From a checkpoint of a small sound classifier: batches of 128, 30.8 epochs.
Rows from block 13 of a small sound classifier, named by matrix and row number. Each number is 50 + 15 x the weight over its row's rms, rounded and kept within 0 to 99. All counts start at 0. After the name is the row's rms in percent of the matrix's.
After each channel's rows are labels from the 100 clips, of 14976, where the channel reaches its highest value: "peak on" is the class under the peak; "responds to" is what is common among them. Only what is clearly more common there than usual is listed. The data: phrases spoken by 400 fixed synthetic voices. In brackets: how many of the 100, against the usual share in percent.
# conv: pointwise conv (model.blocks.13.conv.weight, 384x384x1), inputs 231-307

conv.10 101:66 59 58 51 54 20 83 35 41 35 38 69 32 43 39 42 04 71 50 37 43 61 27 60 49 40 56 52 46 48 49 51 42 63 35 49 58 77 19 59 57 37 49 65 44 52 31 59 41 38 59 42 63 75 69 46 62 32 38 48 49 53 42 69 36 67 38 47 54 41 51 64 29 54 04 35 43
peak on: /ɔ/ (26 vs 2.6)
responds to: slow speaker (62 vs 21.3); high voice (51 vs 24.4)

conv.105 098:20 56 70 48 29 36 67 65 55 37 35 64 57 61 41 53 55 63 72 54 43 58 72 30 46 29 79 48 52 61 20 55 51 66 35 52 74 55 34 50 46 63 60 36 27 46 51 36 41 56 56 32 61 53 65 55 43 46 67 45 44 72 37 46 40 56 69 38 42 45 57 40 61 64 42 62 40
peak on: /ɑ/ (27 vs 3)
responds to: high voice (63 vs 24.4); fast speaker (46 vs 23)

conv.9 104:48 50 41 36 51 45 41 41 35 89 55 42 46 61 60 58 29 46 60 15 60 45 37 41 50 40 51 55 46 68 23 56 61 29 60 69 25 43 37 42 50 35 48 30 65 21 91 85 37 44 49 25 44 78 35 41 47 53 56 54 47 43 41 45 59 33 51 62 54 55 64 66 38 35 77 73 60
peak on: /ɛ/ (29 vs 2.3)
responds to: child-like voice (60 vs 22)

conv.347 100:49 62 19 28 48 35 71 74 59 33 33 71 61 71 26 53 47 38 45 44 44 61 44 60 72 55 54 34 63 73 69 49 59 41 38 67 40 65 44 73 52 37 68 52 60 42 70 34 53 40 63 56 39 55 53 54 50 35 35 51 49 62 49 61 51 35 39 56 36 40 60 63 47 42 50 57 35
peak on: /ɑ/ (28 vs 3)
responds to: low voice (74 vs 24); thin (high-pass) (47 vs 12.2); slow speaker (47 vs 21.3)

conv.27 102:41 56 32 35 62 53 38 54 43 47 72 25 73 44 49 66 47 60 55 41 43 34 28 50 55 39 33 65 28 37 58 15 37 36 46 41 47 45 41 59 65 32 37 49 53 73 27 29 61 53 52 17 58 41 62 48 52 62 55 34 32 70 43 49 43 37 77 73 29 33 43 42 61 49 45 39 59
peak on: /ɑ/ (30 vs 3)
responds to: child-like voice (91 vs 22); fast speaker (46 vs 23)

conv.229 097:57 31 64 72 62 60 08 23 38 40 32 54 47 26 30 33 64 56 44 54 43 50 73 58 69 35 60 36 66 45 39 40 72 46 52 41 57 50 65 43 49 70 51 53 65 45 49 70 29 56 56 42 46 59 50 53 63 50 88 54 29 53 79 47 56 67 31 60 55 68 36 39 40 35 31 49 46
peak on: silence (81 vs 29.4)
responds to: white noise (36 vs 12.3)

conv.5 093:59 50 21 49 55 61 51 36 38 53 45 48 95 65 35 80 54 64 43 75 28 47 72 62 44 36 32 51 20 59 55 66 66 63 57 56 78 42 58 72 51 43 52 38 29 34 41 71 37 21 26 73 47 50 54 22 49 59 42 74 55 64 42 78 71 33 62 61 39 43 52 51 58 70 70 77 30
peak on: /æ/ (25 vs 2.4)
responds to: low voice (86 vs 24); bright voice (66 vs 26.4)

conv.150 099:48 89 48 48 30 68 62 35 67 56 60 51 69 35 80 33 65 40 63 62 46 46 49 70 73 43 59 53 45 59 52 25 69 61 72 31 43 21 51 49 61 47 74 68 52 50 33 59 72 60 66 53 39 31 45 37 50 52 64 24 53 56 49 30 65 41 28 68 54 50 45 53 47 57 32 53 48
peak on: /ɑ/ (25 vs 3)
responds to: fast speaker (49 vs 23); thin (high-pass) (33 vs 12.2)

conv.226 098:39 62 41 88 60 40 36 56 39 73 27 60 47 27 50 54 47 62 66 29 40 25 47 91 44 64 37 67 44 49 52 28 63 58 39 55 38 61 65 47 52 59 73 32 43 45 53 55 26 58 22 55 34 43 43 68 75 55 34 70 59 55 28 76 58 78 43 40 48 27 69 52 53 57 65 43 45
peak on: /ɝ/ (29 vs 3)
responds to: slow speaker (53 vs 21.3)

conv.87 095:45 37 14 61 39 62 27 57 61 64 48 54 40 33 62 58 47 56 26 64 37 40 45 20 55 70 68 33 50 52 25 49 60 63 55 47 61 57 45 80 38 75 65 66 48 44 64 43 43 46 49 49 86 54 46 25 44 60 39 49 55 60 45 73 41 43 45 59 38 59 72 61 24 70 57 50 49
peak on: /æ/ (26 vs 2.4)
responds to: deep voice (87 vs 29.6)

conv.266 102:55 72 66 56 61 27 42 39 20 40 36 69 49 54 84 52 22 54 64 25 86 50 32 59 58 41 37 51 26 55 47 61 66 38 47 76 32 56 58 44 64 50 40 62 56 28 41 57 28 37 48 31 44 79 41 46 57 52 35 45 53 44 51 55 28 40 47 47 61 37 59 40 55 82 07 38 48
peak on: /ɝ/ (27 vs 3)
responds to: child-like voice (61 vs 22)

conv.185 093:50 39 53 38 51 29 42 54 34 50 46 77 56 59 54 47 45 33 54 47 47 41 64 35 30 61 43 45 50 55 24 50 12 53 45 24 46 37 33 51 54 54 56 37 40 21 57 37 28 33 57 21 54 47 44 29 74 46 51 46 52 39 43 81 40 62 65 50 57 52 26 44 69 40 48 55 43
peak on: /ɑ/ (27 vs 3)
responds to: high voice (99 vs 24.4); fast speaker (49 vs 23)

conv.68 101:53 43 55 22 55 41 32 65 48 62 69 48 45 45 55 50 32 14 41 38 52 77 41 60 64 33 33 52 45 52 66 36 43 52 64 39 52 39 26 64 60 52 70 95 69 44 42 44 57 27 63 62 51 50 66 39 22 62 31 45 30 39 69 64 55 82 34 44 60 48 61 65 28 60 54 61 41
peak on: /ɑ/ (35 vs 3)
responds to: child-like voice (91 vs 22); thin (high-pass) (42 vs 12.2)